config = dict(
    head_dim=64,
    fused_qkv=False,
    max_grad_norm=1.0,
)
Rows from block 7 of a small image classifier, named by matrix and row number. Rows with one number within an expert belong to one neuron, the router's apart. Each number is 500 + 40 x the weight over its row's rms, rounded and kept within 0 to 999. All counts start at 0. Numbers have three digits each. After the name is the row's rms in percent of the matrix's.
Before each expert's rows are labels from the 100 images, of 14976, where the router gives the expert most weight on average: "strongest on" is what is common among them. Only what is clearly more common there than usual is listed. The data: larger renderings of crowded toy scenes.
# router: router (model.blocks.7.mlp.router.weight, 16x192, trained with AdamW), inputs 128-191
# up: expert up (model.blocks.7.mlp.up, 16x48x192), inputs 128-191
# down: expert down (model.blocks.7.mlp.down, 16x192x48, transposed), outputs 128-191

# expert 13
strongest on: count: six
router.13 097:471463513472519576517509529482503488483500480514510479501525546579462600456514463415500422492492489510518544512470453483476544473524453465492466522519520491554419504543521438580518509530565441
up.0 098:535473504484503478535491503485528468468567458457479513459552494508499492487517484541595513583479503453547500526478455410529574533452494542469508469540518505484478521498550503443446464512506516
down.0 100:539648483550557533498502541479534512462465506503506494459497507523557399521526556476527542563457485418523506482557506458567517504507520490401522523502562516476573478410505542531557516535495477
up.1 104:503483472497505425453583537470501495498413542492435489450497487473457530536508488472466515501533486531487482518548500527510471467476456573530558521499413495465501554491575439458539407526511571
down.1 098:490496481528537523533557425534481478471514562504507510497539503552433505462477477510503396557526503479530497429497524533450475474436518450488487472495464479455483569493527533393504525476528431
up.2 106:468452453480536447559502534486493549433559509511498540498492370448546518509478464533415471450530520482524565494432470472432454420520518532480474397456548460468526550548556554453464474479546504
down.2 104:484460485540497534485490519626458480487475533508531426502549457570498500443509593471519534557475508540446514502495495482477464529548456474517452481494512557498440561502517488476515465508538499
up.3 095:546452491514526536485458513509519495494545461541441464504560522420476578517552495428543539518520503545448486487432495513460546499504490521491508490382480467478492502510495501553587462614451528
down.3 100:522526560419537550438494531510512525532484524549470501442526512465519534516475529523503564400527483571500424482501532481535567540560614499455550553484575537503492454457507513509510503511474479
up.4 091:464521478474499604453504536465471523408536469537517445488500520445503512452531548503547478514514501550458484498516516507560512559461491499534467566509502543460557514570532476588563467465494500
down.4 101:567488538491512512483543443486460521523510618487549520497518516375502575537502552540546481525443524432453556509555604438444515459430529524525465469425491445445434514462460473555457515512478506
up.5 101:444447569474453476549482521509551477531555549465564514484548523510535524554494489445519544557509505463439537493532431471566458488566517467497500499537586444501494487493466495456448515524478435
down.5 090:503434410532493550461515519515511525522481499507420471447526524535482433456496454479484453430529554518528485526430494481540476479585485519502482477485494518449416549511569488487517582471418487
up.6 092:517477476489481551548562451473551592613647563434541450585431508472436488583513506531478448465478439499519454584478491532519523580519558553491481464494424565515501522508489556520514502441496513
down.6 090:445525528528537515507532461468536464466526504527549469453524481520469493482525498522515481538528421518574490479435514550475479543525501498435449465531484514438586525535520529472515465532559532
up.7 095:551497512427539511456538502546478500500515471511524460438468530435504448476530505518566486546464503499566460532478455601491513436496580489550444535531544477502438527447499519476483502524521469
down.7 101:507537417537498437583490477467526500506441473581533562511475513495504509496537475424531533513486521470552498601440509446534512511486447516500466545469600595388477518456536512520443513505450431
up.8 101:479486566547445546509465507507491510496506547512505482459505508515486529544484497479503617518564512518499519504415543484520583452426474485587532480520529480476493496468511579480414542440516505
down.8 093:509529511531483528459527494523479458496520388589506436531531500509518485422538513453410476469537450466479508522472454440525474507513470517515494500466524413494473518510495501532536468495456477
up.9 108:541491485549458516500493462467487508501406480555509489503508486492491541532506528514530491479470526511516522418576479394449497523480568486492465438406472474573522514493479517541512514594538482
down.9 103:468473545532539540465539529519540516538535433482495460491504546579544497500514476538512524534480488518391534554541556420511493552459431451511476465522501533470478557529461514487446514483488624
up.10 101:495450500574538487435445436434477457486453482495473469501487513563581477524557519536461495480586517556534476477494477455560507518479489447547449548576442566497492490479534494519412474490446498
down.10 098:486512504425469541529473476473489523476447541533543474478562518464484528560480508507435556468478585506453440431516470470463440530490492531512531474527426490480537515455486468463527498469489521

# expert 12
strongest on: count: three
router.12 098:479442516490558526528489489393483597512468511521504533544509578468537572518484530461442485504496511569484477516526468580436503538472411510376512504493505450467572485429481545543513490479489585
up.0 099:508453470460502527497533464501479512524513507548447386469471581464487476528539517442438485500562520472517500491560437462524595521501528519503560487516537516465482497449523481404455483465492511
down.0 103:490569519499471446510484438464434561531497533527490489506522489515611487556487531409485544534544540439533495522426530470460449510517515473527483490522551464488390547477496466535507536529459546
up.1 098:544485564486497545439491498453471586493510491501566489541528460561500459505528529460500579464528552452543523527491490500537574525532514571494465518491461543542448463538523504522516545588506519
down.1 089:496490426530520505533518471487447478529488499546468490541460482455508486591549528481566534511429474425414518483513505535466540455500447545543515470508482510540524531502452512489422575548437519
up.2 104:526490503454526458481461546484454489448527426524552458477509514556587520505469592486464462550436547508487490515568494460476493565507476422515468490455548522445450473481516479517518532501500536
down.2 103:500535505460495515524518518601483480503575533521491550582575530493457497503488487564559468480523481542498499493499456540406502421524538446569544470494495545453538495528477518504465461452533519
up.3 100:504551514546469496474481484496494473478475467517468505526535470510474488550542481429474434527477556483535495436496495494440474486509434521484610495502443552456475569503561556536480466465557485
down.3 108:478454517524501463516508450551484482547509599582482487445454511517501476501556467447493467492462521465397477468537380576494413530453580512498459465530497444542545474528484569501508515477449515
up.4 105:437452481542497534471428512558560492477523439431471503508505500533460513500485488520494535524450512489478502509468512498534443462522474519513521504514473513515542491463601557449547520429497436
down.4 097:482485486620393463486477433493471488564539462506491477453469477559519556537480518488490518395582581528447509546484477510518517498472487463470586534504456532473479521482571474524466559473525410
up.5 099:574558482520491451505477445482420551514481501491449525536441465479582491515545537489483533439524542462540528523525420512547482469522426482406508515493487498512467509505469572436523514448483467
down.5 100:454499517509569561545520461568519470499466495523466517446524546455570533560483432511478489554460481554472508458512509444523513518461517548485461515472586463519490498496509568577482503572575527
up.6 105:554581476500515474469452511481421528514511531450431443492492460534480530539537513527518529438498555497522512443415474510504470464532542509503428513504504451551484487521436563531520518536521489
down.6 098:471536445480451514549481483460520534493443458508471502518542435500528475412546555481566484489434477402560474587496502509586519540469545546462538504487508455547486534412529514508517449494466530
up.7 102:453457542475543531438451556539553512508470478554425521499477501554469552494516561471464503539509541428517506507431496476505462506427434448504529512527533425521539470433475495466474503513499538
down.7 101:520521567523526467535446502517544510468558483515496444488504534464577521577498423526409443538492502529524494536467468592503566520514585421483540508465470539531578490505545472520474549522488496
up.8 095:525493480523527457489500574499459450555456494542463519548473507474472457483509436527505457439477423391437472511436485523510492535498500591482545442563540541464493495485380504448462537526495528
down.8 105:456462537517429560473509487498504497470511509477531475508523513549510541503431476573489550580544568496563555473510471471466539483453400553432516522460537588455577510515523545437520550518470507
up.9 104:498522489472489546451475479513533515469612449522515443495495483527424558513525529564536491456565515494460498500484467508450523477575524526526497504548523570543572502479500417504519538543513486
down.9 101:468504504522491544477523462452439520421510539502474561432450500431481513539550495476477455487492495569412556572596532493568555556459456497467555487446442437452531472456543474491437510498531454
up.10 101:577542503510553497493540479435568522460477449507493525444537558524481471600498503488497510506512488518532548421483449495537487446491504448479469497468558507552483628522499432482521536444491499
down.10 102:521460432517551523486454459556486439510453509452497511549514554507473543516493540527422524621524499490494520482493504477563517524532486511453478481522529456515542528498465524561505544507500578

# expert 11
strongest on: count: four
router.11 100:482482515527466504523478513517517467508552528482512534500476571545464501451550534530493467513502496462455444552470544527420499575518441518399517534494556474525496500446514418545539495460436513
up.0 108:422543508515547474516515474551569569524489508452480509543467452516535501496473532503423503587529438523488467429470451497549492595525458453567550550444546540436529541586448520508513530535521494
down.0 091:494460474497509411514500459572509524497507527440498501481425525485540524468428497510431493492475501503562489530513498417454547515486570544573523540558465517476485500487497529566494499486454565
up.1 094:513528457496497472472541490505427472516539415563444487469498459556429449447498502563479419430366474503475449511480448473466513512510544478505501458493501540532492496483495486475502513404502569
down.1 104:496448500523492562503495465556516519591487557466495511474589490461530498553472437489450497589522506469510495571533535450550529556535493515527488515538518504455502535466471525505515506490554469
up.2 102:514556464516533497501529544542444464490476465538518518575490442552550482519511515549577508518485557501504474501571433479633537518455476517520419516553497470473509473486499519473529538523496431
down.2 103:480573460456501525531573499502515504474566512502508547561522506426569504486465512552516493508530569503481503540550485546487530503519549470454466478485535576469433401593457508502533512510512464
up.3 097:494464490510518456475463473504517520519434541493525501470478434483470495488519512427510511422519471475449450481476441528500480505445494500467441380512447433564562482472484464547518439525549502
down.3 096:464539503480454494549587583445439575538523481537519590523515442487478514559454548432554506465418463435505520476493455497492482518468515484450450531525498475490487473433535461480588481465515575
up.4 106:460462473516480475545525495523496464575567510508544504489559499543502454495488530520548529463477466455425513431458448511553441528478447512438542491471537450508515510521516504493473592541395445
down.4 097:502442511435456519550528503468480554450434485486525505559484487475474479481411461476441473541435448495551509425487561494514508474479466529508530510456457434467437465540464514467570549496555563
up.5 100:506493452423520476539556476455579499461446497456386455528579579519471549478512466490490483538448503483482588445489520496455490437498528446479521449501516520437555482458451508472493473521464501
down.5 098:443564499511489578505537432524448518468507462537555453478540442544492523531598574484505558496454464514506491471480503477508480456530573503444505513448494502536531467489489515458529524494517486
up.6 092:441476529461497523507534506568501492453446531574493516455443481527450525474518530568497586471499495472590515567490494525496540493476513512558533503490460512523528426555468456475489487554428528
down.6 095:578478585542541451548485478447537496421492432491445483448531489458532538420426488569465473505534422507539582544482471487491504392549499498476549536545511509472495507522517559569441571471516511
up.7 099:550490470453539505539477503453458506449559504491440460477528531490520475473467431480471464505424554503484479475507535558479488435494476456478552441508583566428488488482483456516476536515476514
down.7 099:516476498408458458437459542496472535517458451524492485514462490512490489535521606548503482480490415466535490525562556474613566541525513543601499512527557474474535513514497447552501535504551475
up.8 097:455518529479446563454487466458519535436500545488511487484504504535521465475551465497466507545466485487566482519484474539448554509519561480447501461469495495495486486580526504543477510460447450
down.8 101:513522536504560515533519501444490510470459477554499371497476471498461441511584464496554560534460567484541451514545454538524546446425493484510454433538479491533469461496502565504466417479548546
up.9 101:504543422479476461481440512502515513529472451455476504501509469489484461477417529472434534384573507533425490514447574472527437484494469562453503390455490507464422552492450521492425459522595473
down.9 098:492497488515474563544560448474451510501541535418483538486527526503492547515480519545522539456525493532469462481444461488463600478554434483537459486545553449557540481487456554550458477553557424
up.10 091:551506521621417463520448455490490387498512509517463495430441497532452470489447532458544471496509499514521619480557474517456476505465556570505504483541492611505496480406405506550458528544462521
down.10 102:500483512456419465460491518477517465605473505596506499487491486503518458496488524474490550529512467515447498437421469511535528534502531555493463485499431518503467501533516482538533513484533498

# expert 15
strongest on: count: four
router.15 102:566570444573455380508482501536508417444521525503460455475471501499532495496533490422510465502504505580434475513482487479522560555421490543493488506494518475463466531408506539478503428460436440
up.0 091:501545511432479493509427462447549575459488491474513584486529569466544504506459500539505516458453489425401482442463468483490474521481552584494490534468534555449529489514478492476504543538502531
down.0 102:535517533484514469542565579531464505535506495486483509439596471428459472453485494420485527480500516541519452495466486470489492507489556472468460545480481505535468464479531491476510449528467503
up.1 103:538556514513478497499481466415535549478524509548499508472525428524472538529503483467502494491471482516549475476516526471554488484435528451494467444496573484535563427381561453476523518524524465
down.1 093:485475542512483440558482511560507494494499506446517468443449587480449427494531487487492532489425514463508492521497505511500480506371484514536510505472468478448531477509556408423471510539476533
up.2 111:520558526514454472521475479603491505530475510528584522557455569453550484454551535487522492473479516523487443443478437499491484556507463509524556496445538475532517478518549450422566540481493525
down.2 103:490566514527479484539492450466470528424560543495538516477432553477510612525496577541472494490507514556439520527480537477492489492487465512521558506470536442498551530472522443622487622513491500
up.3 095:515524500502567523490469501531531489505507553467462506474505573526487401508510502505434510490520475546462467501584574478565516461503486536432506443532420492502520424485512522526497443426500493
down.3 103:570511511480490456472503446498465554535440492549523520515481501490450444511496440514492509509506419568555493447557451529450492533475482552499479524541499489563476502464551520481516460531505533
up.4 107:495482506512559509532483480494450475508523544471541495459530539539467480442560535571531519538537492465496467428363442502502537513508543507533575415483481462501564514550530475593480498584513475
down.4 099:468567487449480500488382472504527505505528450468493531475463465451471478536431514412520476550423500482460469483436433506511450524524525435472562517509466503519560481535518551502427551528566499
up.5 101:511527583510565452451491475523523543443500482498500545496570516500487498553497465475489543486508529511582432500479472510452544532483471568525522508534492497565503501434531558554520583499477519
down.5 098:529467407514510466648492455510425432499486512476496623579465544531526480441518493491535460513373484461429507541488457452520479445519524451519470468511472514543467557476548441487512457511497525
up.6 097:483558490438486530494459452558539489543461497528529522484535470384568521547456530459521438604457443515507500434548472545513465545496485492559519538511500513515523535520438538544504483465522467
down.6 103:469477508522521452492426554453488488500523497501526474459542484517548547503550502543501520543455468567497507521529417472546499534424502542487451456468427436504502442525491462510518542476449476
up.7 105:553575447461510549543460439535500538508475498593495544516490518422519521416545466489497534569545433459520476510521516477508497477539467508501506445495431524524494577463471532500439476520511466
down.7 099:491460566518532468536516462534514501496540490557543454468511512457499470477576561478496481540524580487539613439414494603444512466495534524474558481481436470479463564534509463516518518534502487
up.8 103:541476461516433463560508467490526493417529514510488563500548457477406507454529476581509483517496493594563427494500489581626458575459476572430454562485511496446535477442508465539530551501492492
down.8 092:438438513466438514528520579490531492563507515513447542487445522544456504517578526454472450469522517458485549462533509502507499543422556477477510499434497575532510477516487551551531561594497543
up.9 102:524500450461490464510463465547478543480490443454472498463522539514585535514521533489517519484503465445556483522495571466522524458494583457447500461490565418500470427486475584537528514526532477
down.9 095:528425469493534502431536505543439535506576482457541489553462525494504449569539584505552460490491450520491555482536484501522583473502462515459511518480556560464481454554485497452489418564615486
up.10 095:443507449534466446516515483472504554475508472505472416471506508557607536565433516541451551477465505514478558551484476535488503521473473500508463493499550532512549535498491423510555564409507534
down.10 101:528447542494523539496521474528547447538501561472590465536514539503491433533535500433497444521461518476512525474404591521490448454502492466481551491529451515528494525420494555508528507506577463